Rows from block 3 of a small audio frame classifier, named by matrix and row number. Each number is 128 + 32 x the weight over its row's rms, rounded and kept within 0 to 255. All counts start at 0. After the name is the row's rms in percent of the matrix's.
After each channel's rows are labels from the 100 clips, of 14976, where the channel reaches its highest value: "responds to" is what is common among them. Only what is clearly more common there than usual is listed. The data: tunes sung on syllables by a formant synthesiser. In brackets: how many of the 100.
# conv: width-3 conv (model.blocks.3.conv.weight, 432x288x3, each kernel summed), inputs 144-287

conv.267 109 [111  91 160 126 100 166  86 108 130 110 119  99 174 161 128 137 143 150 106  89 151 125 177 162 171 121 104 111  98 122  48 170  84 109  69 109 140 152 117 133 184 112 110 128 161 143 121  78 181  90  73 106 111  80 181 157 157  97  98 142 142 180 184  75 148 113 139 132 155 173 133 102 170 111  62 124 117 133  82  52 152 130 181 144 149  89 199 203 116  78  95 114  99 157 161 179 144 164 118 135 176 138 145 115 144  89 123 131  75 130 110 166 131 105 112  64 126 161 176 138 164 156 150 149 131 125 130 110 118 103 140 165 105 160 158 138 141 121 123 174 115 182 116 165]
responds to: vowel: /o/ (81)

conv.98 093 [124 145 158 147 188 196  20  93  99 191 152 149 163  76 125 163 148 127 167 116 129 112 126  88 139 177  32 166  81 131 126 155 149 139  96 112  56  91 153  59 107 150 123  96 154 132 124 178 152 127 116 162 163 207 100 124 146 127 129 150 115 145 113 114 121 188 154  61 144  62 111 139 144 135 120 165 138  60  91 127  90 103  96  89 173  71 179  89  92 185 129 105 160 108 136 104 187 103 159 122 126 177 109 136 159 134 187 134 147 151 109 141  58 123 104 116 155 103 190 152  56 140 139  93  84 119 117 153 111 116 111 116 148 132  99 109 189 110 119 144  96 114 116 125]
responds to: vowel: /o/ (88); consonant: /b/ (52); consonant: /d/ (48)

conv.163 108 [152  91 155 119 186 136 119 109 133 183  53 134 153 157 142 103 145  96 121  96 101 141 115 154 133 159 154 152  78 123 149 169 113  93 179  52  86 167 157  68 183 105 114 136 161 135 160 118 151 132  90  67  96 125 119 141 121 145 144 139 130 102 170 135  78  86 177 121 133 138 120  84 100 169 162 135  69 110 129 123 173 129 165 179 121 108  98 153 134 123 149 159 137 111 153 183 150 190 159  55 103  75 139 149  61 181 169 143 153 102  94 128 131 157 166 183 115 132 131 108 154 145  96 154 150 138  47  99  72 104 177 166 165  72 129 159 110  97 137 158 125 122 162 183]
responds to: vowel: /ɑ/ (68); deep voice (59); consonant: /d/ (32)

conv.386 100 [127 100 141 146 133  97 185  41 134 135 111 128 193 106 166 146 116 152 120 196 122 123 116  96 117 144 132 152 102 148 128 126  75 152 169 109 135 148  47 132 137 120 106 147 109 161  93 154 111  97 143 106  88 146 119 198 135 121  54 106  90 180 125 126 152 136 155 107 179 116 133 104 168  87 182  89 130 101  95 127 128 145 111 152 118 163 112 156 111 178 148 140 128 111 130 158  67 160  77 127 129 110 131 137 130 109 187  87 145 123  24 124 112 125  89 141 119  75 130 111 160  63  58 155  89 150  90 165 144 131  99 134 136  90  99 146 140 155 140 127 155 104 161  79]
responds to: vowel: /ɑ/ (80); child-like voice (53); clipping (31)

conv.296 103 [143 160  85 109  73 175 166 103 110 172  70  84 149 125 123 107 163  83 124 122 117 129 127 130 165 136 158 156  96 152 170 117  67 132 166 145 145 109 106 117 159 136 175 152 153  44 166 109 119 125  83 145 173 147 150 131 143 141  91 162 122  88 119  93 105  85 160  87 134 132 161  76 138 101 179 149  83  93  95 115  98 163 124 125 149 103 149 107 120 108  98 126 125  93 108 142 109 192 112  90 167  99 144 107 138  57 156 148 114 126 107 113 108  78 132  98 114 133 139  96  90 131 146 151 195 134 158 144 108 134 101 122  88 155 154 157 142 137 142 139 159 128 132 117]
responds to: vowel: /o/ (96); consonant: /ʃ/ (44)

conv.332 106 [124 181  68 161  64 188 156 164 129 120  55  99 107 117  78 101  93 149 133  96 159  62 119  13 149 128  91 161 132 115 124 141 143 152 108  85 129 195  91 210 126 148 117  55  82 101 144 151 140 158 156 143  86 131 145 146 104  86 115  93 176 123 128  47  98 169  88  93 110  57  75 107 136 133 136 111 123 111 137 117 146  91 110 168  93 141 156 134 122 125 127 125 124 144 123 118 140 110 118 148 146 131  72 165 137 121 114 111 117 160 148 162 175  79 100 142 138  76 123  93  86 107 140 153 110 138 133 129 142 195 120  55 146 198 155 140 120 154 118 104  92 122 129  76]
responds to: consonant: /ʃ/ (94); vowel: /o/ (39)

conv.342 101 [144 163 135 156 134 135  93 136 140 132 103 128 161 160  94 130 156 148 124 104 125 110  58 189 152 160 180 186  59 107 164 143 148 167 144 156 136 145 115 107  88 166 155 115  96 121 122 162 107  84 118 131 167 109 183 176 160 107 166 145  85 138 153  84  59 126 128  92 154 101  93 100  57 135 198  64 100 126 116 118 143 156 192  79 164 150 117 114 106  96 141 188 186 121 117  94  83 182 152 135 122 108 120 132 119 121 108  95 139 148 149 118 112 142 128  90 125 129 186 204  80 184 110  96 108  60 132  86 137 108 127 121 159 156  83 130 127 161 212 170 136 122 122 135]
responds to: vowel: /æ/ (60); consonant: /ʃ/ (59); consonant: /t/ (34)

conv.274 106 [132 109 140 121 154  58 159 126  39 123 110  98  95  76 125 130 190 139  87  89 123 147 150  81  97 155 147 145 145 132 111 143 108 120  98 133  78 184 105  75  51 104 133  86 132 118 146 144 130 185  96 188  60 172  95 111 102  76 131 112 109 130 150 153 105 134 143 118 136 113  93 182 119 133 126 168  91 143 107 159 111 173 126 151  91 105 134 131 150  97 141 211 134  68 114 133 149 195 120 137 137  88 136 113 179  90 151 131 134 116 123  93 178 164 113 137 117 131 114 115 151 137 123 143 119 105 141 140  99 158  88  78 137  71 117 112 127 124 109 108  65 118 169 185]
responds to: vowel: /æ/ (100); muffled (low-pass) (35)

conv.105 099 [149  96  99 109 157  68 156 146 153 134 135 123 158  88  92 133 163 155  97 157  98 131  56 119 203 109  81 117 158 125 129 175 179 117 186 158 167 115 154 114 134  91 212 133 107 109 125 103 122 117  81 114 126 121 187 122 104 125 130 182 155 131 145  66 121 122 107 133  74 186 156 169 153 119 116 138 126 106 185 115 155 114 135 141 132 101 177 135  53  98 149 155 100 139 117 129 211 119 116 136 166 129 165 171 151 132 123 147 151  79 107  98  87 102 114 151 111  62 105 109 114 128 138 147  74  96 139 117 156 211 126  93 191 156 184 108 162 145 144 151 121 177 125 151]
responds to: vowel: /o/ (92); consonant: /ʃ/ (71)

conv.7 097 [134  73 138 116 136 166 186  85 165 111  65 156 162 117 140 136 143 113  78 150 152  85 180 101 167 175 149 150 164 107 112 124 109  96 136  52 143 158 100 104 127 120  90 126  72  78  98 107 115 107 137 180 168 134 123 191 143 127 141 102  59 122  67 163 135 165 109 137 107 133 144 124 124 139 102 120 195 107 137 114  91 151 146 173 204 123 102 114 119 100 116  94 125 162 147 120 100 171  55 135 167  60 126 101 123 137 104 102 163 123 164  93 171 165 161 142 190  89 105  82 134 147 174 114 146 135 119 167 125  65 134 195 131  90 139 132 145 135  71 144 153 177 140 100]
responds to: vowel: /æ/ (99); consonant: /d/ (56); consonant: /ʃ/ (34)

conv.65 108 [ 97 114 150  80 171 138 121 153 161  80 104  86 132 103 124 158  95 110 128 117 148 209 110  86 143 174 118 150 171 124  85 111 104 138 137 120 115 131 105 163 162 154 113 196 143 179 122  85 105  85 101  80 112 123 169 184 182 111 128 145 163 135  78 147 127  51 148 112  75  83 169 179 142  91 156  96 102 113 144 100 159 222 129 117 170 124 193 115 155 122  82 156  76 207 169  99 205 165  94  95  98 155 147 143 143 150  70 149 129 139 152  86 104  56 176 162 180 148 156 101 106 122  69 120 167 135 162 170 156 122 145  77 125  88  76 139 191 100 137 146 158 154 129 161]
responds to: vowel: /æ/ (38); consonant: /t/ (36)

conv.343 102 [ 76  81 102 116 100 145 114 110 132 140 159 127 127 138 127 156 222 109 137 120 133 102 103 173 139 113 149 170 129 152 110 213 135 112 168 111 129 143 170 122 115 113 182 101  68 151 160 127 171 231 189 147 137 189 106 184 141 226 119 136 115  62 186 104 120  98 127 125 113 103 120 137 109 191 110 162 153  42 120 148 138 141 141  94 145 127 119 103 157 155 111 176  62  90 157 117 129 173  92 127 104 145 142 104 135 149 120 175 129  72 136 132  96 142 133 179 159 113 164 177 181 189 138 123 155 169 131 157  93 130 154 120 140 109 106 139 127 161  66 183 127 108  99 139]
responds to: vowel: /ɑ/ (97); reverberation (78)

conv.14 098 [173 140 112 138 104  73 164 164 175 121 126 133 133  87  76 126 188  92 142  82 144 185 143 115 159 127 139 136 197 140 119 132 149 121 120 163 125 154 149 124 146 166 156 190 162  83 154 108 148 152 171 156 182  95 101 127 108 171  90 198 116 128 159 176 127 147 126 146 127 158  80 182 116  88 136 104  96 118 131 197 140 160 166 164 115 145 156 146 159 158 148  79 130 110 148 129 158 114 189 110 180 148 151  53 133 122 154 161 110 175 154 143  89 124 119 120 117  74 128 131 149 117 130 102 124 131 104 148 151 174 161 145  99  67  65 176 174 172 166  94 145 144 155  98]
responds to: consonant: /ʃ/ (95); mains hum (28)

conv.280 093 [179  74  79 133 139 120  90 154 170  87 227 172  87  92 156 165 150 121 132 141 142 134 142  60 153 127 153 118 198 155 142  82 148 209 179 105 155  89 149  91 148 135 120 128 120 122  61 165 144 148  85 154 163 127 166 157 136 134 162 104 143 168  76 105 118 104 138 130  92 109 131 129 136  77 141 174  88 130  74 146 119 124 189 161 160 124 179 125 113 135  62 139 120 173 124 127 134 120  58 125 169  84 133  86 209  92 110  94  89 168 120 167 149 146  64 140 141 177 104 115  94 156  74 151  74 111 146 179 110 146 132 136 144 100 160 115 158 167 175 154 180 124 141 119]
responds to: vowel: /æ/ (69); consonant: /t/ (52); consonant: /d/ (48); clipping (30)

conv.20 098 [131 187 153 138 120 154 112 174 198 148 156 148 135 151 142 130 146 115 120 144  81 103 104 122 141 159  96 143 112 127  54  83 103 210  70 102 163  56  68 101 119 100 139 109 158 137 162  93  67 191 121 153 128 115 159  64 121 141 153 143 156 176 105 105 173 149  80 129 143 153 116  98 194 132 109 165 144 144 194 104 153 127 180 119 169 116 154 155 163 142  77 108 133  75 155  67 160 132 113 156  94  65 133 130 113  60 152 157 132  57 100 131 144 129 170 181 126 142 136 200 117 144 175  95 130 137 135 131 100 190 110  42 150 120 133 101  54 141  82 137 138 123  84 137]
responds to: consonant: /ʃ/ (97); vowel: /o/ (47)

conv.268 095 [143 163 191 111 132 141  91 131 147 113 142 103 105 155 163 110 116 157 163 136 138 140 130 157 181 125 187 152 124 113 109 120  77 175 116 146 173  91 138 175 140 150  96 156 119 137 163 115 115  91 113 105 160  99 173 164 137 111 118 125 140 170 115 100 121 218  73 191 183 119 191 117 131 108 163  81 131 127 145 187 135 128 125 107 130 104 127 136 139 206  79 104 131 163 149 133 132 135 115  79 145 200  83  86 166 137 128 153 101 130 177 121 117 105  85 103 135 181 136 169 179 186 148 137 144 124 164  96  63  75  60 101 128  93 168 123 143 140 168  97 165 102  95 125]
responds to: vowel: /ɑ/ (45); vowel: /æ/ (37); consonant: /t/ (34)

conv.91 097 [124 141 180 119 106  41 104 107 187 127  98 107 127  82 107 153 111 124 148 125 130 154 173 170 149 121 175 107 126  97 117 105 157 142 148 103 106 126  85 143  90 108 100 116  86 156 136 100 156 118 122 150 166 168 132 136 147 106 126  46 116 150 104 140  86  60  55 143 172  97 105  93 134 118 142 154  66  95  91 118 139 110 146 104 130 145 100 180  92 113 122 174 151 114 121  90  85 157 106  50 157 109  98 130 144 156 202 110 124 150 195 178 118 149 132 181 158 176  78 109 154 148 162 143 138 155 109  67 171 163 111 145 159 136 168 127 102 136 137 115 147 108 103 183]
responds to: vowel: /ɑ/ (53); child-like voice (50); consonant: /ʃ/ (35)

conv.73 099 [108 138 183 112  81 165  83 135 134 149  88 125 160 175 120  96 128 153 151 148  82 120 140 129 163 141 146  65 133 168 160 157 104 171 145 126 130 109  95 115 129  80 138 127 123 112 118  84 157 139 159 145  97 144 106 159 156  92  85 113  85 129  83 135 118 125 108 112  99 141 115  94 112 169 153 180 138 183 116 153 121 100 152 184 123 176 132 122 182 176 159 150 126  93 158 149 112 106 111 122 112  50  75  96 111 120 140 147 125 131 112 134 138 125 174 114 133 177  23 141 182  47 181 180 122  83 106 115  58 162 132 159 132  77 166 131  74 103 119 131 162 134 104 138]
responds to: vowel: /o/ (52); consonant: /b/ (39)

conv.186 090 [153 147 128 105 166 180 144 145 139  79 133 117 122 159 192 120 107 129  99 122 147 102 110 108 125 131 160  78 175 120 172 178  94 154 120 107 144 203 111 133 100  93 122 124 129 169 140  93 121  54 171 112 168  97 138  93  52 142 123 119  94 163 144  97  63 132 191  87 154 103 111  89 135 118  75  75 130 104 121  57 147 166  89 114 109  76 143  95 124  98 129 119 127  58 131 115  79 154  88  70 181 101 100 103 123 115 171  29  87 166 107 132 122 156 132 137 128  87 127 157  70 127 147 163 115 149 115 112 161 176 132 138 139 140 105 125 188 112 103 181 102 122 113  64]
responds to: vowel: /æ/ (73); consonant: /d/ (39); consonant: /l/ (32)

conv.151 101 [140 128 142 142 102 102 150 147 135  89 118 112 181 115 123 168 153 155 109 137 130 145 122 106 135 148  98  53 183 128 115 116 136 109 146 109 158 104 155 168 132 165 166 115 113 153  70  99 141 144 129 111 150 108 135 130 152  68  98 117 133 116  97 182 134 172  31 173  86 165 129 175  91 190  80 109 186 105 155 130 168 108 128 176 134 147 161 100 115 136 221  88 132  84 163 141 123  64 126  90 204 137 153 120 127 214  94 141 117 100  91 139 105 159 139  99 161 156 134 125 165 115 135 135  92 176  95 107 126 149 137 142 106  84 118  73  86 136  82  59 107  72  97 125]
responds to: consonant: /ʃ/ (63); vowel: /o/ (54); consonant: /d/ (36); mains hum (30)

conv.258 102 [151 158 170 143 152 130 153 135 144 154 117 201 120 143 120 109 150 181 134 119 119  84  79 106 121  65 139 128 100 137  88 159 139 167 115 100 130 102 131  89 153 172 106 142  95 152 115  85  91 151 139 211 175 113 172 105  83 136 108 121 136 130 120 201 191 139 126 156 116 186 132 120 126 140  73 173 111 178 178 109 177  81  89 166 136 117  85 133 162 129 171 131 164 141 119 175 181 179 171 160  39 137  96 146  98  88 112 146 157 143  91 176  95 104 187 114 140 108  84  91 116 104  94 148 116  89  98 105 107 161 151  64  82 154 164  89 148 115 136 134 107  60 137 120]
responds to: consonant: /ʃ/ (66); vowel: /e/ (58); consonant: /t/ (33)